From a checkpoint of a small audio captioner.
Training: adamw at rate 0.0021, 16400 steps.
Data: trained on simulated sounds of rotating machines with and without faults, 39062 training examples.
Rows from block 8 of the audio encoder of a small audio captioner, named by matrix and row number. Rows with one number belong to one channel. Each number is 128 + 32 x the weight over its row's rms, rounded and kept within 0 to 255. All counts start at 0. Numbers have three digits each.
After each channel's rows are labels from the 100 clips, of 14976, where the channel reaches its highest value: "responds to" is what is common among them. Only what is clearly more common there than usual is listed. The data: simulated sounds of rotating machines with and without faults.
# convs0: first width-5 conv (encoder.blocks.8.convs.0.weight, 192x192x5, each kernel summed), inputs 0-191
# convs1: second width-5 conv (encoder.blocks.8.convs.1.weight, 192x192x5, transposed, each kernel summed), outputs 0-191

convs0.122:118112119140094192181117095104139130124138130117131081094089108176121087061157174124146144097094098116087088117182106117176151145134142110123134100150121134188100118118090102115130085149070130125077076094074133133150065159112158100117104169091176164106114160131114107071100108068039124087152132155174172054148144157164108119101106101144140112075103159110109115085114148142128133095074157096120109154118172186088133107167037118130125107118097106116111095146192078106146152104112093157154118064118163106163160068163187144085131178125183110135165115137164140118146133089101088147
convs1.122:124073139106149121077172091115147143150117132149146188084138060110174124135222111131103065123137110137130127169114125081126127094094085025048102116169112151130115130171152103075134110079107010070152137120058120116147108067125152132079140146153099061113127081057133045158130101139130165123125125117195147114120121109100111140126119104060116144130127151130164090090124106080120136166113132114137132105151139105123083144104119114105202111147152110084132095117077107144147112149112113116136158120133131152119137150105113163119143115145180131169100122126091143062155118103136184084
responds to: speed: slow; compressor; piston engine

convs0.2:078118169150102104115128110073071134130169182119164105136118071137124114064137110132136150107149081138143149098094109158136115116105115151174072096186103149071124130126161099086122057101104099100155082138126138171083151113105145063099130105083128153119088093079103119113120098122117112033183145121100062115144049076108100176093154162154096097144095120070105151127111105119150063127161138087098162143155164101120097129136130135183107115192164172089134107113174152095137150177107143109149101188134086094058114118087121104167126122139187110107128165104121126068094124172125165158
convs1.2:140165160089104190109126143075135149140150191153144078164106110120150096151130133117105122156107121155108125150123132155124112160131168144126174128050143140104112157108111122111157119135144109151129162090121191081101055107150112192167144092097141172142188166194033131157129113137155119060178140189114133147152118086187124144130081149132126078130104138185127162117138183145163116095134133139113072151108135136169106126129135100120173171209138083148162145129116154154172133055126100134150149193155135150124160189082166130152101129120186109095106147121204048168084108129132101120
responds to: clipping; text has "clipped"; rattle

convs0.61:131188119200131116160111105164148139149130148101123184066123128165083139142114170193161076145145117137118082061091133164178135137166131124118157188090114107191120139127133110139107115121161126142123136151144102099169177116182153141136109179073122078139108166112177167138166177138175102079227116120127102070165109139080121170170088109127127182124088164164098136151101180133091149149111122181129110143126146136171170151156088151210174108153149151104123110123161143120102141102182178140125110152144141153130131155121114110114128129152120106109141184159110235148095168110105081182
convs1.61:108136149096126171114136091051202124090130136140132078143124110137081129105121099130114136112097133130147102130076108133102110201118171119073138168073162132119069107083149107123103108124120156118093151086136186118067072097179114128141174109136131124114160130174107110132141109114144141053140109157107127129084135085172122102117061139129114108059051084133116166124100124130137118089158122198113127120075081116133132112174100124129112142207093092111187151135107086193146066089129128093126110130148118118144121181079107128146108085093123158123114043115183080177141091152162077071
responds to: quiet level; conveyor; rattle; text has "muffled"

convs0.126:124169186151113211084146131122145194097066024112112108079081133146132118142131136085173161116197123110147111118136138123151164152097146090128148154176124136128169113112141141127112128148090138110142156127132042103187123115155143107124117117091098061144135100106137108185144102184163138120149182124214197065186139068174131125107100149160189115083106073140103142124121161142172124047100134066147170125121109117105130111027147142148133125133144134096148117147146122125132155096141149124117130103156139124180088064101122107124134145135152168082134125139174133149179126137162139115
convs1.126:164152168120130134093134148096129159151132145090134192081199137180141068206188079106108114117145112103104102150145160113090132140059040115147150153139098129145152093139089109104099089074162109071114106157120129119102116113175109157066136147147136104082146149107144122180160123127135107133092131152147033118064124086060113166151160115113156148152140099149167160132124107143153124099072124133091079111127115108155137133105170120083138110156168175126111127071067109113123026096142104184090121146126130155119118118120159146108070176138202099141081122129182119145120139096075131141
responds to: speed: slow; pump

convs0.185:144133052119140120121142171101157186186059143119108125148132137093160125094189160098103126153111109092112124153144119097097130181121126144110181146066147128107156122108093065114102160130086148139158157141145104151137182132099128112144148204140084112135125066111133082116123095105131110093075140088085154124226141153113122126138080117153099107151127101158127139119133149084046118129091118106083108152092155073150127112145196108112113140094122088089146135137135080086075144102132110104109134125155075138146070127143178090168092087118052059118144088078116076046088094162157102132
convs1.185:100041124116132107119128138097077053165122142155102097082101124122086115099139137139163119167115122155115091080152103195130114156090097093139199126161093120087185162097146115108101085097128050106154105109161089154081103096139151036069121167118123112148137137146124150119090138178120127116094110129167093062065090112138147120117159140095142102162152171110119084154133104113160078144139109081095107092126097139089128135231080109191109143096119140136128156187146127124167121139163085114107136108143106113124066077102075134132110168060113130114108122126110155054120114094109083121
responds to: speed: slow; bearing knock; rattle

convs0.119:080104091159176193146113089116133123140150235136125191142113078130136144045152144167137133172128081117170138119115120173182121142152164127035072161155158155138149159141119127103180083130108204135154094129073156089177125117092143064115097111099143134161136141117130133133104114163181088105154142137146160064142113163035143164104120137160095143149118151128134107123094113135084116148134149060150171139189148141145083097145111135149097144156164190093159117148184112089130187110117114142143124114128163111142161133086093112066152137126115144120149140151068161111128152169098179140
convs1.119:124099158123131197155096119076194157085133149131143088151086134102077126163160131138079159208118090169104099160151128104115113172124210141091154138072181125124097149087125097111164090136155134133134136116125189074037073133171112143148162111106149127153205116147088108130128141127140119097169114146136126117116137066139122133147060136137126090069080125135122145076099160098171142026150134137110105162105113110116143104119092129083104134194132080138184152128118128189166116041143143129112119139151157128090156157092147152130117098108137172125152100141125063164146121113169075120
responds to: quiet level; thin (high-pass); rattle; machine: gearbox

convs0.75:106112115111072087162152139153125147139149108138126109164110062112118116149154122150113147049074138103115161159181098110177096150139140168131146135163124085149110137084178114096001120141062112100081104113088132139142132096116153145204115107159153119124136129161114056122087144105139193124102159144086143158141172070125159088169101085103121121129132210071142168120144124095118112155127098152060136090132149118105093142119093083156127182115100120141150132145107066133127122120140047101034160096176133156148174147129095175106140132144127122148083075147081114154164096127129114116
convs1.75:102112125123176098118136138137070112151147104132122168070117157097143174112128143076185068181113187113132144145078075121202111110089133096171159150103105169125084094105140115112038117114105115117086174121124158109143105139133150081085122093135130075133104069072099145070105076123078127106142155108142153115118082112086178122099119096119180127135108086068098124153098145162100166095108158126094106116146188160049172118168161178105098145141083165134120149149072131107120148139118214129091116094116116135146085134170093102089109060110146117138129097152151127154138128150174160057
responds to: clipping; text has "clipped"

convs0.64:124077139162177153152139117145186147108103108189068073125127132123136110193145118124070117156140125081090138143146137172126139062123150168146133140147147119177118090151135126092128133141088172112126096127138158126195129151069064135137067097178156090098098137088140154125103124048163085119156111193129151169104158151104124074158118095083150146045156151106131099126150139108091122135093142151090106145104125161091141051137181145077098145092155123103130171132157121160142126089102031127109149097088082124132174103086120167072120133191124148197113091168142106135161148158092104121
convs1.64:123131160208131124100119069154132147156111119090112134160130068133156133162128110139135141145127069045189102139110194105065144126119128096154111124150084135111128130184115073126113108083126125174162163156128151134116112085123132159105101158126112175144152114093088134090150133158127161115174115177145152146174150130069134144163140053144103062114095140152185081109166124049156150150111140132137143132107226097142131168046142142166099091112148104132113072106088120178170112087199140156172139124121120185105180121073103128162118120116186110075152164106127112093122127120079095111
responds to: clipping; text has "clipped"; compressor; air leak

convs0.130:194153127148151095145090119106149136144129122122146099117121149156165070141117080119135106125175113161174100091175126094151117123068114152097114107148110107105079145098082149148133145084169136131124143153162148090136127190115177105125110160130096162120167154151166165150161127146089139142179150066097120057126163114120178138081186101162133162157105149109143110105136115167221097063150146177103067110116152127057156144188199178174153092133142139180141127134110071083109053112157161134176131135098090118117071093087165144141168154102141124157204124117183107182135148100136131115
convs1.130:168144153066090162148150099092172141077152150155095118130103136115147095125078105107103108119062124137100121124127131155066145142102170120135126130069133158136133149044133174134090083145115094113092112113139173081117085085145060145159170162087114158157206147141063051137104125130130153103134108152105099106112147091176147137128120121141144075142163075128119108100130115162124126091110079148131082093130068144128064085109128110071165146195125121125114096140047128125085049108079132124108095197126055089124131147104105119093084090096157139112136139148158104192098155108095136097
responds to: clipping; text has "clipped"

convs0.144:169144180144098095153175114091069158096109072151120159148083116082177076132172080073122048174200072120148116154021132114078123042128071109134115157174143127115133150143114116136107091103163127109151095148111132161154116142125109111098119113149159112123140150101106154196146108149128124120107137126131121144134095166131177083124101125101105128104109119177038148097141126146114147100108155153108115144089163140174114069088160163091121148151136130095162058128162081117121197106089140158118119168126087161066112110160106180162127168167149155119107128129095118087194130136100171138
convs1.144:163191125102114161145101056151127107109092117126114061174110097110157106132171104141082122155081101134167098156104135124121100126136110187142119144138175083112183158171034116139142124155111142151103136146168098152083105133149123104195129095124135132058154106131121121129134154159134051112125127183097117154148078128130072062119091133100108097081056117102104137075134074130161153128137140121134146122155143107124072118155112159133086123103143116190158118121131107127182130080108115044194103154160059123099133112105110090182052099130115096084065107141180070154098112126151113125
responds to: clipping; text has "clipped"; compressor

convs0.187:130175145175150200112150097142063145120142171104158176143148139102157139077125145121117117157173083109159127105071135135139107132153138099123089161137098133163100142132124145148152088121171119150111087163095119165110142073122109115161138126094103076134119130084133156153137168148175094051178131100181063091153035111125113192111119134162155113182112122162111145119079096135153067080166142081130184134155164096121102113141097136153157144207156170099187140114149158082115172177118193092102112189104136118083135163120108102135173139140101145097095143084078160102091167146185167142
convs1.187:117121182078116152112068119098164143067159145155119062143109120108128087119137145128086140162101105155107116177156126137119090159131158104116178115094122150094106135081101083099141111110121175134146159101165186091096041121150092149144178099102144175115145134174023088104113151159116122080142121168096143119155151076143120109164055157132126067087110109169122149144119157103129123060111111142151113141122147120161109085146105128065148145210154071161140145145132119148173130051086150089157108168158127190112133193117130134138078082110145099081092122148189067148115134137142100120
responds to: quiet level; rattle; gearbox; text has "thin"

convs0.62:158084123100160119124142133153140156099167132124162129180091099159119105143118088085126150121037131166090125136118108172138132116151142184152181147159091173163126133138142147090080131178107149089078077138093181152206061129123170143195110157177112097122151125161147059069120085093102139104093070192144055177049118130159146075123164116113127147104093147159126169118093182113141134154102093150125111130118124134111096117117119074102143131165137118143124129073084118142120138131067113147106139155192146150097175133137095163134093077167142142183098104189141106196147113148127159111
convs1.62:106143149167162164150097115101106124158143107112116150112085093102121144134069132139172094178104122082128211125065168111134165125101140163191091107093121089090098139164091109151061108177099111160096177122165177126109106119147081107090118063180149122111107131139100140077143094089121073084143050168138077142083115140169089132088124031087122075128125131059103106085121140083053139153136184154097099148121173070103117145129130112093090098136100178099176113096138113097139185098143123137151110127123108146126185124095117099133119103173116105096140164153164093089122093125139107118
responds to: quiet level; rattle

convs0.12:129139115086118175076165112103116126069106048115140167162147156075122107160174193151109094054099175132127112156147148100133097177134131111094134146124076119161131148181162177167150127179093118139170138079129134137141105119097122166155175147156140049115141108141069093086140139057173135128089111179147134104136162163100088135157099126141150102140137127117083130140134103130125132199143100120096100088128133156118097156180154082073149122161095105071161120170096146148128142074125095060009155142124168158140162142174104196133120147120137145156142069139082141151086125132126137111
convs1.12:107139103128205148087097152090117103217051135121122117097107136109154150174106100102172132112171099153078130068184108127137154095110115087172151141081137112139140090156161157121105130107149141108128047125083116104121152111141121098093081150099148137092125181117169094106131108149141111122069092160060133143071105104098130171157127138161111147164161069082116155152059179120107104156082171080063054150163145143099148123113117141090104146102165093125057102154144155115055148160104123156179121150135098081157161161133143097174126147139133170101136177137157153106139128082085105095
responds to: clipping; text has "clipped"; grinding; piston engine

convs0.102:136104152155104087144151170118123122134205133099167124134173131149122126098160189136165111124208135172141073160165193135175143144108097166099170127128102154150083107166124084138152168092136214124110183100106125084096157142137176139109158124152120142157181133099173128134178172153116139142201113116135140046166148091111148154162135119165204127158138146175065128172114196050100130115186103162146146147102117082136177163150126165098135093150125100156149120109069107146159112152162176171137122160185129167123099134157109160168166126128148157153175128133175120166140164104136101146
convs1.102:134186176083132149082140069071169143121142080112141110113115098133103088116106098139085162054110132093115076107086093141063113156114146078108112161046209168152093101077160082079124088114141106107162108139187140146055061093144078110118169111172130103113128102105069110130131122118135149087110124179116139119090150057152109135112106148142111075084099127122118128117102118147132150103152136192167123094128062106131118103112138145088072131160091093112168132111124107163166071088143119092117104157079144117127110189113089118086141109074102192124104084118162106153154112128107137103
responds to: quiet level; conveyor; muffled (low-pass)

convs0.76:114120148117164109159141156108118194090176130105155134154087165212124151146113043133150179082178135088156105096120148160206164121082140167104162108186138135116159145100139168137082127175138120128109136117134166091150089129080140078148102206114198174102103151136141149100107100203110172122161129093146098150041134146134169134097114106149094147132151156150175138137142133110155126169117172085148127110114082158103141146174119144134111125055122134116141102130124152116079124131115125121174127153191146122065172092156110132152106168088096100160183145165067125187158137134087121061
convs1.76:181140161084156139168108131086087124092079112178057127095059146152181102127197078180155092105059095121182119150127130154099126120096084140147120105142129097119152155082099139179090074123101122112172098116079135122141120086146120125122172157108119105126113138133120079140127107075137160131069105161122148084120156145126154075138163156089140131187171147116055099106170063109141064155125102123148079088086106140098073089131104143133151061101128130161094067107076091116098076114117091169113045126115113157133118084125106110123145114131113161165119104129108159188094149078133099145
responds to: clipping; text has "clipped"; turbine; rattle

convs0.109:162167116104161100110152150158168096116115109115138081105118170118143134170134115195203135109198119091141085118141107096137147150113092102121166095138145071134156140102139111126108157115163172143090092187164152090181142159087144120191096171135114207144095187146146144187186146154137129186063114160148145119114167150131184144117130104089102124147076092109125094152108190131120095146157146105120141119125081125072196136168137197177063161095152121141126143104091114156117115133131187196217172132173143119129136160107100102178128138111163126134206107134154125133114113136087152142
convs1.109:143132150089102128131127118116160169092105131095045136087108101143179111128109123141084097114068124090102057138119184142071120165079143102112107128123129141139139145002125062108114092155088095067114084121143135109149117108173057157117134136055122135156167129142113058109088115102124172143102108153078105094119146120120092111086142114128095097134122166128132099124158110151091114148126112146137084158096092119119061054126116109095130139123119077119101143149090143161101086095086103120116109174108067151122169141090132112036152137063134165088150094134110124125095102058072130147
responds to: clipping; text has "clipped"

convs0.146:110077083096194115106147134142110107129143143133067129147114081066164127152130163134112138205110137115100168204093142125100150196083151136114164112151093113145123078114135092092029152149090102123110076130131147146131152171104106092118158158161149082139170171149136095131097133082148129109123103211165095155110162126131137108107155135119138100141159156149118135104128129067080110165138071121044091161120136069147119136146147085136086168117085118150180132130085126096115157077116050078044154129136078146087101136116113127184114085113155126158114097138115090185157112177142132113
convs1.146:165086127105120136166169095138152104137108102124148145077128107184113159097115103140198121163130147123173170081131129108156131087131066143194146070180143108152173172076131127112068079144136161155126064068060123183135113104150120090090092137135178121092120130113126168045121112163064105145130078125124082111085130151138124079128139095068170118131112121066144095157132160111121158130128172190146183068119100117126104092174142116182097111066106161067131155095122108121169139086140148122089170161092112081147124137101138163126124080157145100113118096106179070101158121147142109162
responds to: clipping; text has "clipped"; pump

convs0.63:141080099063134122163171053156130165135124138035112062130085133125106125184138106094107072161144073143111168118104145158075149118160106180091122094145130166077139117159171103089207126113114183080133097082116141115128108151134185138133088136105091117138128115110132082091128204080179133111120130130142086144153142137083185098121089118130179103152141161154164144086179094110160145157135070152068085105080127112112115145114109092127075094100137114130133085145128097106107145093072080139136168162162159169067210129146086118110103153090127113122118129124178150139144095160114126091
convs1.63:096040176132099113129102102107126123141121116171135106126086112136121144125050132117101109173130174168093138161086169111152140123050166116128174155100163092095116127137115136142193144131099158145098099096139099157097135115159100089086168082168171075116175102104103162077143119153114097105145142138070105174087181104151101084195097119083141112123120048093166122127147160100111086129136151143088131136206109122137090131146097028139056165108097170120158134104127084146133154143159145160132171146176160102080144104117157124158114077176098100136114157107186140135128100115064125095
responds to: speed: slow; piston engine

convs0.27:085139136114212137113134160141085132114123145158152136086141128153124119113157132146114154135158114119141145086104107096165106136143161081113108189136099146128133132172124111079144102096127147143145098119108086078176147164077178131176107082108145175181135121169100112128122138138118124179161046082165105147117064100086140151128160148129177177205058092161085168103140136163122154182138122101176223108137067136169098146176104144154124064067146129186120132110169147138162127100112115141133150162102160088080151160151118166180094095165123082124110105131123177083110114069075174110
convs1.27:096132117137180113103076142163124154126115206045105168089111114124089115154152096102152082106153082123147112108172088134143116149160126120140160094111132144118081151127132101116122092111185135104124134192161169108090087138139101091158104118072109118172097130101179093171130079134129131188109096181146163117130107060171138152131168124115190139132130127196182112159111135119187115113156034153148139116127074054162166153039143134136090122076136102140089157083089157167152095112176150126075147147120110110096147154123091097129056135136145157115115140092158167127097091081085118146
responds to: speed: slow; compressor; piston engine

convs0.46:095126095128109121119108107158074196107124109123155139133143167092077128089154084155155172165160111160210126092136115123165110126120134075128136189121165127064150105175118119150172130131099174163118152125092157086163096164142216134143115168050135190114142069096147126137163105173136118095095086077109138073099060098153173075121104135165105118124090101141114135110090163197161159130146143153151164110103129159186144114120065137121119124143134184142117100115111063128146101146109137142156122112092135135185111111167120131070138161045092120118084077058098175116098131113137130155
convs1.46:181067162047131153140100140138103113098095121129129164098147116152146123164148161158124102143105093125134097163124139080116095122077118109111157080123125140065133095103160107093160105122092110087118082147152128093162114095171117127063142169112104109143118178098094064085128114068180164137122062148110127096106113106086157122101153145084079126129112133185177111098187154075162107084147054090081092066101111053153082156138128170061204120116142109098121100082136115157143086107102143151088113117104163143111138148163111178086149163103173149167147109100116206147119117112112112160
responds to: speed: slow

convs0.131:129172154164187090106078123116188114171101112125103067118127159171134137187195108106141111134183127059211092103082150114132129105127128107104146093129128109156059125123090116174138135165169142137138110174129102085152165127088151111114095088103089187063074133090111155128105148143140110076126173123097153102151142146150170149154042106150154166124186073139138122121106173127082139083125166111148155146131182146129180116121094194150150163156137155139141141140129140061096147154160177179135121157121084142144102069135133121092144130209085062128128129140115090099163146144076116136
convs1.131:134078124114074118128136123129124080116127165144091103092076193056144084119113104160112084124073115122180071113130081113103128147127132149157101095134110100085175158124055124128124101134113076116132159121172131159105094104108120174104148090090102091081151177102109099114165115101133113128103072186140148089130126126163109062134151130091116114152134117096012080088106081080132132134120089152140082079096126070137058153156100130113104133154065100136117086114087080125173117081116115107096062149073070174146129124121126106113109108159121108124086124111080119094112153086123056108
responds to: clipping; text has "clipped"